Weights of a small audio captioner.
Training: adamw at rate 0.0012, 5300 steps, batches of 128.
Rows from block 3 of the text decoder of a small audio captioner, named by matrix and row number. Rows with one number belong to one neuron. Each number is 500 + 25 x the weight over its row's rms, rounded and kept within 0 to 999. All counts start at 0. Numbers have three digits each.
After each neuron's rows are labels from the 100 texts, of 14976, where the neuron reaches its highest value: "fires on" is the input token at the peak. Only what is clearly more common there than usual is listed. The data: struck, bounced, scraped and rolled objects made by modal synthesis. In brackets: how many of the 100.
# fc1: MLP up (decoder.blocks.3.mlp.fc1.weight, 384x192), inputs 0-63
# fc2: MLP down (decoder.blocks.3.mlp.fc2.weight, 192x384, transposed), outputs 0-63

fc1.53:496493494486465539471532494497489512484510494465494492497526485498496564489490501491506533498510466498467510507454520517517536493486496490492477535517467461493522467500555497530490520522484503
fc2.53:536536538470522476535551529507493485555511496504468539483512489500520470479476489539507477477488517484534431480514459520501509512507512499480508499492478544476536512517469526479510502477525496
fires on: "wood" (28); "ceramic" (27); "plastic" (17); "glass" (16)

fc1.366:485505528516460548482487499513457521499493494511527478438488490464509532478505523485493492499508517548469494540465485515480500524527480463481516499516476491504455447500533492556503497492472467
fc2.366:534456509489473529496492523518452530499480467488473489510526507494453519499445487543448523419509495481534479543503507454507560506465533504476495474480545498526532478494457494522529545508487500
fires on: "closed" (100)

fc1.3:470495491487499517486500466495453516456524492490511527478464511503527531516511480538495518489534538485460492519525529513515469510498508477494485489512509511468533480506507485532533454494468531
fc2.3:563531532464498529477502537496540546512508531493513450512501482536534518480501476515521508514513468488499509520515498439440495493500485505511470513507472482490537493515506513481448506467512455
fires on: "," (100)

fc1.108:498483534458503476497514457501451493530531516497516513525461498506529479487507476514456535509500471466452484517503494540518502494532491505500481484490500512530468437499500446565517494477494505
fc2.108:520496536518537446539544504500479500551519494481482526529510497503521522496509457499524492527539467502504475475468490510492484492502526493508482493475507489485485493483501513509550479504498519
fires on: "hard" (53); "soft" (47)

fc1.195:493473477500509488472521479501528502478486501521497504506520490495501482544540458530498494437544489458480516481522492503488513466527504459520469496472522527490531467473493460476494521527502526
fc2.195:485489493465483510499501509523525472502527500536548546505453499455507449518517484498477521479518507522527536496545497502487506557537484520493504483524493530495493442491491499516558497529481460
fires on: "wood" (24); "medium" (18); "ceramic" (12)

fc1.194:468484479506444477495491487473494496465458525524530435462522501486552477474509521490497501446503492519447490493497495537514503506520479486487538484480515491481447479526505474522446522490501493
fc2.194:474521505499501473506460497524513514485491466481499531498482484499492536531523521481528500512489503504507492559462507486481468513492480493506485474520502511510531529524533519485548440501437522
fires on: "quiet" (80); "large" (13)

fc1.104:507500505499462511507522506510452519517515510506485478482499464466543496516489466495448499506494472508471514465500473491501463498523526435474489482466498498502473408473527461527510513486522475
fc2.104:484494494502514464497513514511461519535534509493458525510513519484484492484490446462452517486527476481483485495512468511489520504507532473476489484502480507505505487487512472539581490491499509
fires on: "hard" (83); "closed" (17)

fc1.345:500503513483478497460452481502518512473480477474517466463450493481539494497503508483486478501479499538475521505529510498472488495542470462498515485494479490520513454458527502555467512523512501
fc2.345:530529493477522525532482490536484517503472450471494509506495467502528508536501485506519476451498524517538465504544515455470460512473520460514538482514509510505539535476515540491515506532482509
fires on: "repeated" (100)

fc1.4:487507486474481478471508508514464481483475518483536489504517509516501483483531451498478536506533517499448513511485510549508505502506482477524484499497509501519449433527472465531487510532469488
fc2.4:487485510515519524469528528515465518531558437495454477479482487494506484467487472503472519501514548463531483504474518529495486519475508504523553497486517500462532498506524482522500457548531503
fires on: "quiet" (50); "thin" (30); "with" (13); "muffled" (7)

fc1.179:483484497516476545521506504506472504483485548489500499541473487490499497531500444498476532472515496511451500527527537519495524494487507500477503483523493476498507426469548484538505483453449499
fc2.179:487493542480521464512530488497500502559517485484500490503492505523521536477473486526539508534556499476535475505470502491490486503515508483477468492498499490478484516502497529507532482495538506
fires on: "closed" (63); "large" (16); "soft" (12); "medium" (9)

fc1.2:490458490477476462514514479513476510463483474493493529492526493492517479501528531517482489496486454489497487520479494540573473536515513466510501471497488536498507491526512516475475521527466494
fc2.2:517448479503507468514471493503455493495485493524518476502515498522485513520524530524488487459502467480505512500490492522542467489475494526468490475479531498505500534471491487461496533471492480
fires on: "quiet" (70); "thin" (14)

fc1.143:491521487510471524473507480445482529485521526490474520510511526509490481548496473531501483496574540506461479489545534495509517481491494490525479496516496498428534487495469522479503516529481491
fc2.143:537523525515507475530485506499505501501490508496502518483501502485519536499489468477547475527502530516495477503533507418527502534468507512541492507493455482485518482512486540487522488494479477
fires on: "," (44); "pink" (32); "white" (24)

fc1.66:503472478497475523515468514485484517490467520517522475502469479459523562525555515509496514484461451480466517485518471500513509563477521514487498472456482501487504473508500516536481521486486503
fc2.66:507485515483522539491505549510478519495496458506445525488494520526443494504484509492526484457476523497506502517499526495486525500469522511469569487527488532480575535524489543474501493510500522
fires on: "mains" (100)

fc1.123:471497463491523479495520572524479541492494505523479503504540547526495505497507500512484500488502512476479479498505510487480494488483543483490498468506533539500551460533512496508514502496478489
fc2.123:539476520499517499532506483509495471556501477514511541521502505512483504487458514545515480509500490504536515518475501536499495476504472529487439528498555469524489529470433492448475535487496475
fires on: "medium" (57); "small" (42)

fc1.300:470489537467497514473522471500492516445488506512483468468502488480526487497499502492494512492479492506478444459462519534498532491518512495530500494494493534465490490485491471502512505509458537
fc2.300:508484506491518517523496467546476480497499467499502507495477463475505504511484508477518502518522480511504495464467556528451519464466510522492521486558591526493462516447509506488472492499467509
fires on: "medium" (40); "small" (40); "large" (20)

fc1.44:480499477489486511488507499499493530477484525505488466503511533467494510533526513505502491486553502472428512507523486489535502498469532534531500522510449523489521476500491491519521479465434517
fc2.44:464495502519522531480510478480525496473499480522470469504503515458484501509534479454548496521488526477523506539444512452521519509511492531525518515498518511513493502524489496538537493518473533
fires on: "wood" (24); "ceramic" (24); "steel" (19); "plastic" (17)

fc1.91:510488497444517480485517482538448519494487504508506514475457507494570518496535484504493524487491491491486479516479498507495475504479492467484485500474531531542505422500530485535525452485501521
fc2.91:515501511526544478521509491477504504547522482501513475520470481493461513512525482495510487580509458494525486511473491472532470492496496512500448492503474508518503455478510504503519465490531512
fires on: "hard" (100)

fc1.239:506476515482504517470515501476469555488519504469507495453540534491499448482538530513516488498513512440482428536511480506574507536506497485513510509500479540473503490547475505511479474540486497
fc2.239:543465508528527503508481483472436491531490404483517503506497502514509504468437515493485515461466493501485480521490497480512499502469525519520508460506536477495514536505461468539492510482461522
fires on: "medium" (60); "large" (22); "small" (17)

fc1.7:500500477494481535485501527519498516486506522495455509487515545483485523477485509509483557490504464495483470478489522497464550489481539505454533498527523481505516465470519475528531478452499445
fc2.7:496486525525467518495481499503450523500464518469541468476482475497487526467457496517470524505525467503523523561489490515480484527503464504481471517532493452494523480481490472532526498528481497
fires on: "closed" (100)

fc1.48:490474440472466518485505492511487536469485501519497474477522505487515465501503486483493495498467487480470494508489501544510484520486527494506523482480515494516456460505531478504466482524485465
fc2.48:499501486508540485550494499552484501518547470519468511520493509493494490559519485489498483482517523494520491498473510493501459437499500495524496456476520540529491541486503478470531486547455457
fires on: "quiet" (100)

fc1.86:493486523498504514491494504519483490503460511536462489488465505528513501543538481531497525455499498502451476497513554493475506523536500476492518480512509492551503427472492468505501534474493492
fc2.86:535495497473490516473489500509486509467476506483496520512496518489491501518482488502477525449507521490510479476552499431490501468502496496472495472536535485521510491448506507501494523520470482
fires on: "medium" (50); "small" (26); "large" (24)

fc1.223:513448504451453518529508482465491483498502509515513471500519499462496505471485519519451509492517523521502500501522485542528473503543546495508523460481550520494497472516486492497486508484517485
fc2.223:480486524460485439507502475509477490500489526479512481482503513549489485455496479523539536521551494522455502542480504536513471512502478484495455530508494472520529513504514482517515475491498526
fires on: "hard" (95)

fc1.85:518458504524521522507524533500474553446513514543509463505469489507513502540509493480484474457517531466511468480530539495486513463488516532491517465487536524502530520455484466490439491502515493
fc2.85:494507522533521531477477506470500531484499530527499456463487469482486496538488469460470442508473505484504533517483500526478481510494486493550479528493472469505481491455551512520468431548536502
fires on: "wood" (27); "ceramic" (25); "noise" (8)

fc1.257:479527486503497529496486487522523532453523509484444518474502525492470515461495506551458505501519495518463511481499494576523519497521509458489515476506496517466515484461502522541496525509519497
fc2.257:504495506508511508536489505474500541490494513521524521524498500438488497541484491479487492477526491470515494501477472510463523513489537532496436498477517513518499505468473498526524485505482509
fires on: "closed" (50); "," (47)

fc1.324:467494480479482507466490467477480532488457488494529496495528460486494514491533485483527501486501465506481503474508512550479509513490465438507503518484483476499453468463469521531457532518481569
fc2.324:545497529491529515522477509468486467543511465484496487474467512502507490548521516459532525526478535524499492473552474510462469540493502535482559468526480511486515550479536523501498477527453515
fires on: "repeated" (96)

fc1.69:506487493509505479503492520496468519481491497557502500499498537453495519511535513473524517466534508489483561510510471482524499536458503528442509485507506496530519487534497479547519469469470474
fc2.69:506487543487498523515517478512502507539531478490487548487488515515447481481467533511521464482493463484507493521447516520480540475497513532461491498502494503456534527520485487511516493462504519
fires on: "mains" (100)

fc1.256:451522475501531486486510482528472554516469490490486541486477471516497495545545502495522478508479496517457532528513553511483480473499501480543526493503467520500474492514508516497524488490469537
fc2.256:566508491479504546508493515455546476501513532516463425503525548510530492504513478497452513494481508504495499451544472540488520510517547537505527493480514506511496530470520491501462501512545470
fires on: "repeated" (96)

fc1.226:467476488480458519472491478498479497445484513515484525482534509488474520508524512483525512463499502484509508537478527491525519561479523455457490514513478484511530465554516511524531539536474465
fc2.226:538483494515481509496470506463517465551472524502535489484517507509467501475508548509506498427471518475542510536494468480511520528476526516457529490479468510484560484527488499536508521477511514
fires on: "mains" (100)

fc1.249:497468500510469541479475511515436517433482477505479506523499495481477513531524471527463529479498481484478444516498542515499493505486509491501510495515507500518546455503554520527504498476471497
fc2.249:485442497499476524481444427496480484490496478485481436504471450491465539483510503470478496502514520504533480524449534503507517519494470467501503513457478480467447490502512531558499491563481523
fires on: "wood" (38); "ceramic" (31); "plastic" (15); "glass" (12)

fc1.78:475463485489493498492486528506477483453496503558517518478486487493522499516487537510482535516489462475462485520510518504548450515498514520520488453518517506510488477541514516514460499460481506
fc2.78:509470495479504484504447466517495496481489454516478477525479475500459513515522487503424506444504557502479503501490492495502515503496508491468523452483527506504455496504512504482500494537440470
fires on: "quiet" (100)

fc1.20:525490475466534525501503486468502521532507494478492524507501487499514485524516476503477483496497501488494447461566491474516513524526522507520503489457456484531508488480502542526499511495476539
fc2.20:522513485469576499484489491451490501558514473469486486487471495512548526500540430463526519536477487512474465473527506538440495525518497467510515469527477487485498531501510530508506490571499554
fires on: "repeated" (100)

fc1.157:469514499481481501468502515511504554502532495501468494504510504475488501502498496517491476506524518474460510517482476526481519505516518474479483504523499546485480462495523471532494458483465480
fc2.157:481448483510451510488479522507506503482434534503543492521499464488463513506494495491493526501533489496515513494535451435517544519540475485444449478506507522543514447500471483534518524519482479
fires on: "closed" (100)

fc1.192:509460489526446539445518515507475518463499508500495518510487496528460488513504480549469489459521514454468455508514528523491546473492498486502494508501503503486547465487515496516481503506469528
fc2.192:500513557548500517480469514504509523490531521478543512482463481510539515496474496486502460531498508479538474512530539512466527524530439487493489499487485492476514564514545506514475466512531492
fires on: "wood" (31); "ceramic" (23); "glass" (17); "steel" (16)

fc1.202:497454521492508509491531508475451496496503499497468537525491518456510472489504469512499505496525475491488455546489529499496475503507525489510497520484501510511527437517570507516516487496469557
fc2.202:526498530500545452529502459470506471583507495510514463499509512508512465478489474508523482537498497490502525485485423526518506512491513475524468460486483533463451466508531476543510506544518492
fires on: "hard" (27)

fc1.100:516460507501470506557493468478442526505531501498514534563447483515483477520523475516478487479529464453494480496488525534507495487484507496507502504456514504504497474489538520485486512495521528
fc2.100:521518515521519453508481501477527505551530492482509500480476505507503551480476489489511493539520514520518489475503464487511511484530520493523459471521489492492487456517473480513533496498527486
fires on: "hard" (28); "steel" (22); "soft" (21); "glass" (17)

fc1.309:468488503504498481471536507524469572483479496507520509510527494470480490505502535503493490522496480482480481517483533477560518502516514499461519503519486522481462476478506513512517454492478496
fc2.309:539510540516507463528506498494473508566535499460532521499473486528502519462467448506497519503584501509537493504528466536488511535477503513527492526512483479483489494483486467552529530511522536
fires on: "closed" (71); "pink" (11); "white" (8)

fc1.267:486470508499488516474475487455480507494454495519510446507511463480498494519545531488465476476475512505489449492503470568515491562499474500481521517544462496513473452483490473509487527477496502
fc2.267:511478549547503502504450511465502525519497477490491523501509472505501500505515504499445481479498508506478491477502511557490521512512460517491504504548526499505421517487485470516493539451480514
fires on: "medium" (49); "large" (43); "small" (8)